config = dict(
    arch='resnet_bottleneck',
    model='image classifier',
    dataset='rendered dice on a table',
    train_examples=72500,
    image_size=32,
    crop_scale_min=1,
    horizontal_flip=True,
    color_jitter=0.2,
    targets=['total'],
    num_classes=18,
    norm='batchnorm',
    activation='relu',
    channel_attention='se',
    depths=[4, 7, 4],
    kernel_size=3,
    stem='single',
    avg_pool_shortcut=False,
    widths=[192, 384, 768],
    loss='cross_entropy',
    init='lecun_normal',
    residual_init='zero_last',
    optimizer='muon',
    muon_scale='match_rms_adamw',
    lr=0.0061,
    momentum=0.95,
    nesterov=True,
    orthogonalizer='newton_schulz_5',
    adamw_lr_other_params=0.00097,
    grad_clip=3.0,
    steps=14400,
    batch_size=256,
    epochs=50.8,
    lr_schedule='step',
    warmup_steps=720,
    weight_decay=0.08,
    adamw_weight_decay_other_params=0.01,
)
Rows from block 10 of a small image classifier, named by matrix and row number. Rows with one number belong to one channel. Each number is 128 + 24 x the weight over its row's rms, rounded and kept within 0 to 255. All counts start at 0.
After each channel's rows are labels from the 100 images, of 14848, where the channel reaches its highest value: "strongest on" is what is common among them; "lies over" is the class under the peak. Only what is clearly more common there than usual is listed. The data: rendered dice on a table. In brackets: how many of the 100, against the usual share in percent.
# convs1: 3x3 conv (model.blocks.10.convs.1.weight, 96x96x3x3, each kernel summed), inputs 0-95
# convs2: expand pointwise conv (model.blocks.10.convs.2.weight, 384x96x1x1, transposed), outputs 0-191

convs1.54 [143  86 131  71 118 100 115 119 107 136 130 126 128  93 112 128 130  39 131 108 148 126 143 114 124 103 100 116 110 172 125 130 137 119 142 125 131 106 122 138 142 142 106 127 139  86 161 138 115  78 136 162 123  69 127 106 112 134 131 154 106 105 130 145  94 182 148 140 133 137 160 152 139 122  99 109 127 125 100 177 115  98 157 130 139 109 138 108 118  92 165 101 119 114 165 123]
convs2.54 [119 117 152  90 112 179 130 114 133 106 118  96 138 150 137 129 135 117 129 122 138 171 163 128 162 155 110 132 131 126  99 124 134 162 119 130 130 150 127 151  97 153  65  98 138  99 196 122 120  95 167 127 147 105 131  99 131 152 122 131 133  95 134 136 117 145 129 137 123 167  48 126 176 121 109 115 132  92 125  89 125 136 126 111 115 136 148 140 136 115 123 113 154 141  84 131 124 161 123  80 102 141 123  99 121 115 121  93  61 187 144 106 115 144 167 111 131 125 125 132 112 122 134 112 145 144  99 146 125 106 125 128 130 119 139 150 123 110 133 141 151 111 149  77 113 126 132 116 117  89 117 100 164  61  90 141 136 161 151 145  81 113 173 130 147 154 116 117  54 108 149 110 131  98 106 113 117 128 159 114 163 108 143 142 114 118 107 179  94 142 123 132]
strongest on: five on top (100 vs 29.7); total: 5 (31 vs 9.7)
lies over: die with five on top (100 vs 2.4)

convs1.53 [179 121 200  95 149 132 128 173 122 176 104 131  79 127 122 141 116 160 167 127 163 160 165 156 140 120 129 123 127 121 129 136 104 154 131 115 155 119 117 182 129 147 138 128 178 116  99 120 114 150  82 136 136 149 142 130 160 147 113 129 127 111 142 125 137 122 116 129 151 142 162 144 179 162 142 127 116 168 145 174 100 135 104 130 106 133 125 154 128 140 139 142 152 132 146  89]
convs2.53 [129 120 160  88 134 133  52  58 130 148 112 122 126 143 114 131 134 153 108 136 136 160 119 118  75 131 105 118 155 135 163 185 125  76 134 128 103 124 131 144 130 107 135  83 110 143 138 106  94  85 103 130 154 113 103 177 168 107 130 129 116 150 122 142 124  77 105  65 128 150  72 117  68 118 105 131 135 120 131 130 139 140 171 128 136 121  83 132 133 109 137 126 117 148 147 124 142 104  96 164 113  53 126 115 130 157 144  77  97 145 120 130 104 128 144 136 125 154 129 131 100 138 133 128 105 146 146 145 106 140 130 108 167 169 125 142 166 118 128 128 119 130  89 161 116 115 131 139 124 121 119 105 135 138  95 125 111 111 118 143  59 137 160 115 115 114 128 130  96 113 121 115 130 126 163 143 133 132 125 144 155 102  95 118 137 130 134  96 119 126 133 131]
strongest on: five on top (69 vs 29.7); white die (42 vs 15.6)
lies over: die with five on top (64 vs 2.4); die with six on top (36 vs 2.4)

convs1.11 [131 109 104 132 116  79 145 161 124 114 143 171 122  93 117 136 137 170 138  92 177 131 172 111 166 142  89 142 140 140 166 151 107 113 113  82 151 108 114 167 123 123 113 131 136  81 165 146 121 162 104 121 135 177  98 132 123 113 116 119 134 137 127 136  97 148 144 116 112  96 149 142 125 108 171 134 143 122  97 187 105 105 115 123 128 128 127  70 145  98 132 127 129 140 127  98]
convs2.11 [121 126 105 101 140 153 121 160 146 163 120 137 141 105 135 128 117 172  82 123 107 156 151 153 141  89 116 128 177 102 122 113 112 110 124 132 104 146 132 155  86 183 150 150 197  85 101 114  93 104 136 138 114 125 148 104  79 110 128 131  97 122 134 139 118 101 114 115 129 128 104 136 199 126 164 154 127 108 127 143 131  68 122 190 100 140 118 104 123 102 172 125 117 103 147 128 160 134 126 125 120 156 129 122 150 133 146 177 112 107 128 148 138 128 118 156 126 147 127 152 122 116 123 131 113 136 122 109 107 128 124 163 113 152 139 125 159 136 121 131  86 106 142 165 119  96 125 112 151 101 160 129 160 164 140 142 153 160  82 133 120 121 170 121  97 131 133 134 105 105 133 118 128 125 142 142 140 128 173 142 184 146 160 159  82 134 160 150 155 152 128 117]
strongest on: five on top (100 vs 29.7)
lies over: die with five on top (100 vs 2.4)

convs1.92 [134 111  90 143 134 128 107  89  83 178 100 150 113  81 169 118  84 143 123 122  97 108 142 127 127  88  94 112 121 172 151 139 140 143 123 136  80 158 143  95  94 158 114 139 125 108 173 153 137  93 116 166 109 128  92 109 102 167 118 112 124 152 102 120  96 137 154 114  93 106 124 127  99 112 107 162 135 105 127 141 156 107 122 155 104 129 130 126 100 116 104  95 135 135 136 143]
convs2.92 [120 108 130 155 135 152  99  92 122 130 129 138 152 102 113 118 135 105 168 125 133 142 120 135 113  82 110 129 191 142 101 139 104 108 137 121 122 124 134 107 114 124 128 123 148 127 173 170  65 124 164 129  99 141 132 146 146 121 157 129 147 142 127 136 141 105 165 111 128 156 140 122 192 132 141 146 131 130 135 116 138 149 151 100 157 135 134 154 129 163 131 112 154 123 145 126 115 131 138 104 124 176 127 131 202 110 109 111 108 133 106  80 147 135 147 103 126 109 133 147 125 123 132 114  87 125 120 101 113 126 132 122  85 135 121 117 205 128 137 114 105 121 133 161 109 132 140 146 149 172 104 150 109 178 140 136  96 139  86 132 105 144 149 152 139 113  82 109 123 160 154 130 139 182  75 122  82 132  98 128 109 147 172 140 104 166 158 110  59 126 130 116]
strongest on: five on top (100 vs 29.7)
lies over: die with five on top (100 vs 2.4)

convs1.57 [115 106 134 109  98  60 131 112  86 125 155 155 110 142 142  87 111  49 119 124 169 106 108 117 121 108 106 139 163 158 140 148 123 123 142 122 119 101  88 110 107 126 141 129 121  89 186 167 156 141 116 161 130 106 154 131 132 129 150 124 148 126 143 115 126 155 155 103  98 117 125 160 104 147 120 147 141 134 139 152 147 102 105 129 138 118 173 118 122 102 115  92 158 108 162 147]
convs2.57 [138 129 129 130 127  96  87 109 130 116 139 125 149 112 171 132 114 114 146 132 158 193 156 151 161 137 108 119 101 109 147 127 127 121 131 130  93 120 124 172 129 120 112 134 175 122 134  89 117 180 139 127 137 157 121 167 139 202 120 124 109 141 126 138 133 106 146 131 128 124 134 113 160 120 152 123 121  78 131 173 117 124 156 115 125 112 154 137 128 147 108 123 158 122 144 122 127 125 122 130 115  82 127 157 116 145 136 125  73 142 123  89 115 151 130 115 124 127 126 105 149 129 125 126 108 121 148 116 130 149 120  94 104 107 132 133 121 140 122 135 130 124 177 162 180 103 136 128 158 108 183 143 125 116 106 126 123 134 139 123 144 108 116 102 104 129  86 213 126 128 146 105 122  75 157 137 135 124 135 111 130  85 149 140 143 159 111  75 101 157 128 130]
strongest on: six on top (97 vs 29.7); dice: three (67 vs 33.6)
lies over: die with six on top (51 vs 2.4)

convs1.40 [118 106 103 140  83 168 114 118  92 131 124 157  96 112 133  87 124 112 111 141 187 142 110  93 147 108 143 153 124 123 102  58  80 145 119 121 103 115 125 168 123 128 106 117 147 115  93 112  86  90 108 100  95 104 137 136 115 126 138 120 121 101 113 119 129 116 122 124 127 119 127 131  91 148  76 133 154 141 122 153 111 142 111 118 145 131 122 196 136 133 122  88 124 140  96  93]
convs2.40 [121 161 158 122 141 142 170 178 133 134 135 134 187 105  93 126 127 128 114 130 179 166  97 132 113 149 118 131 148 148 134 128 134 127 134 133 165 136 127 180 136  97 108 113 115 158 161 106 104 146  87 121 157 153 140 165 155  87 153 114 134 110 139 128 134 133 135  77 130 124 115 126 106 121 127 126 127 169 134 147 122 126 132 168 131 128 151 127 122 132 122 177 113 112 138 130 114 146 103  99 146 122 133 141 128 124  80  68 119 129 130  98 150 135 131 104 125 111 139 145 130 127 128 121 107 140 110  95 126 123 130  75 103 135 122 139 127 136 131 140 178 131 130 114 142 135 118 154 156 112  91 129 156 197 118 116 200 114 108 127 119 133 149  91 154 110 113 121  94 115 102 129 133  75 113 125 142 120 128 119  90 121 127 124 103 121 146 141  96 134 124 132]
strongest on: five on top (100 vs 29.7); total: 5 (26 vs 9.7)
lies over: die with five on top (93 vs 2.4)

convs1.78 [145 130 157 133 144  77 160 158  91 165 130 113 109 104 126 133 100 184 127  83 153 151 134 183 166 154 125 129 141 139  83 149 137 128 129  93 131 121 115 192 113 132 102 127 150 100 161 121 109 123 118 107 124 188 146 127 123 117 126 142 136  95 135 142 133 160 113 134 142 113 161 142 150 122 157 129 114 123  74 167 126 129 125 145 153 140 131  77 122 134 127  90 124 128 149 138]
convs2.78 [126 144 135 132 105 160 128 107 134  95 115 138 137 135 112 126 129 156 142 121 141 135 140 105 150 137 110 124 167 134 117 132 126 117 132 127 123 125 133 115 131 145 117 163 170 130 142 125 134 136 137 126 158 106 138 123 180 104 126 121 128  80 133 140 122 150 157 140 128 159 129 117 113 127 118 110 131   8 122 149 142 136 123 140 137 121 113 117 140 133 130 134 138 151 138 140 113 153 128 128 112  87 128 122 192  73 196 130 101 114 132 145 159 147 156 128 128 114 130 108 141 120 127 111 126 157 123  73 123 116 124 162 138 207 117 112 123 127 131 142 159 135 144 123 128 133 133  73 165  73 125 137 161 104 130 135 163 129 112 141 130 136 191 142 122 127 129 138  85  73 119 142 121  70 120 133 124 122  97 111 120 103 148 141 137  97 121  99 140 112 130 130]
strongest on: five on top (95 vs 29.7); white die (43 vs 15.6)
lies over: die with five on top (94 vs 2.4)

convs1.82 [106 121 179 109 166  87 140 119 102 105 142  91  90  94 132 148 161  72  98 100 170 133 126  78  92 181 116 142 126 159 117 166 142 124 140  86 135 109 114  87 134 120 105 134  78 117 134 125 126 121 114 122 117  82 129 105 143 118 118 106 124 128 116 144 126 102 125 135 153 131  76 133 131 150 166 126 114 136 126 185 115 122 128 115 122 120 114 143 101 132 130 147 146 131 164 128]
convs2.82 [126 129 107 146 141 135 126  94 124 110 121 143 170 145 114 130 121 141 133 139 171 129 178 138 143 126 126 118 186 121 120 131 141 141 132 129 113 120 127  75 182 115 133 145 132 105 170 116  91 133 134 132  78 125 129  90 167 109 137 141 153 132 122 128 113 152 109  74 128 151 143 152 102 125 143 136 128 163 127 156 130 114 125  84 123 133 133 130 125 157 130 103 138 102 104 127 108 150 102 142 121 102 123  97 121 107 134 153  90 125 120 112 118 141  96 124 128 149 129 118 144 128 135 106 108 124 163 107 135 115 123 143 138  87 156 143 129 128 131 114 109 109 107 158 112 140 126 112 157 101 138 119 135 165 120 134 130 124 146 112  94 140 188 161 127 143 137 153  98 120  78 113 136 108 167 119 155 126 129 139 140  95 134 117  94 133 140 109 134 144 128 126]
strongest on: six on top (100 vs 29.7); white die (39 vs 15.6); total: 6 (32 vs 11.8)
lies over: die with six on top (100 vs 2.4)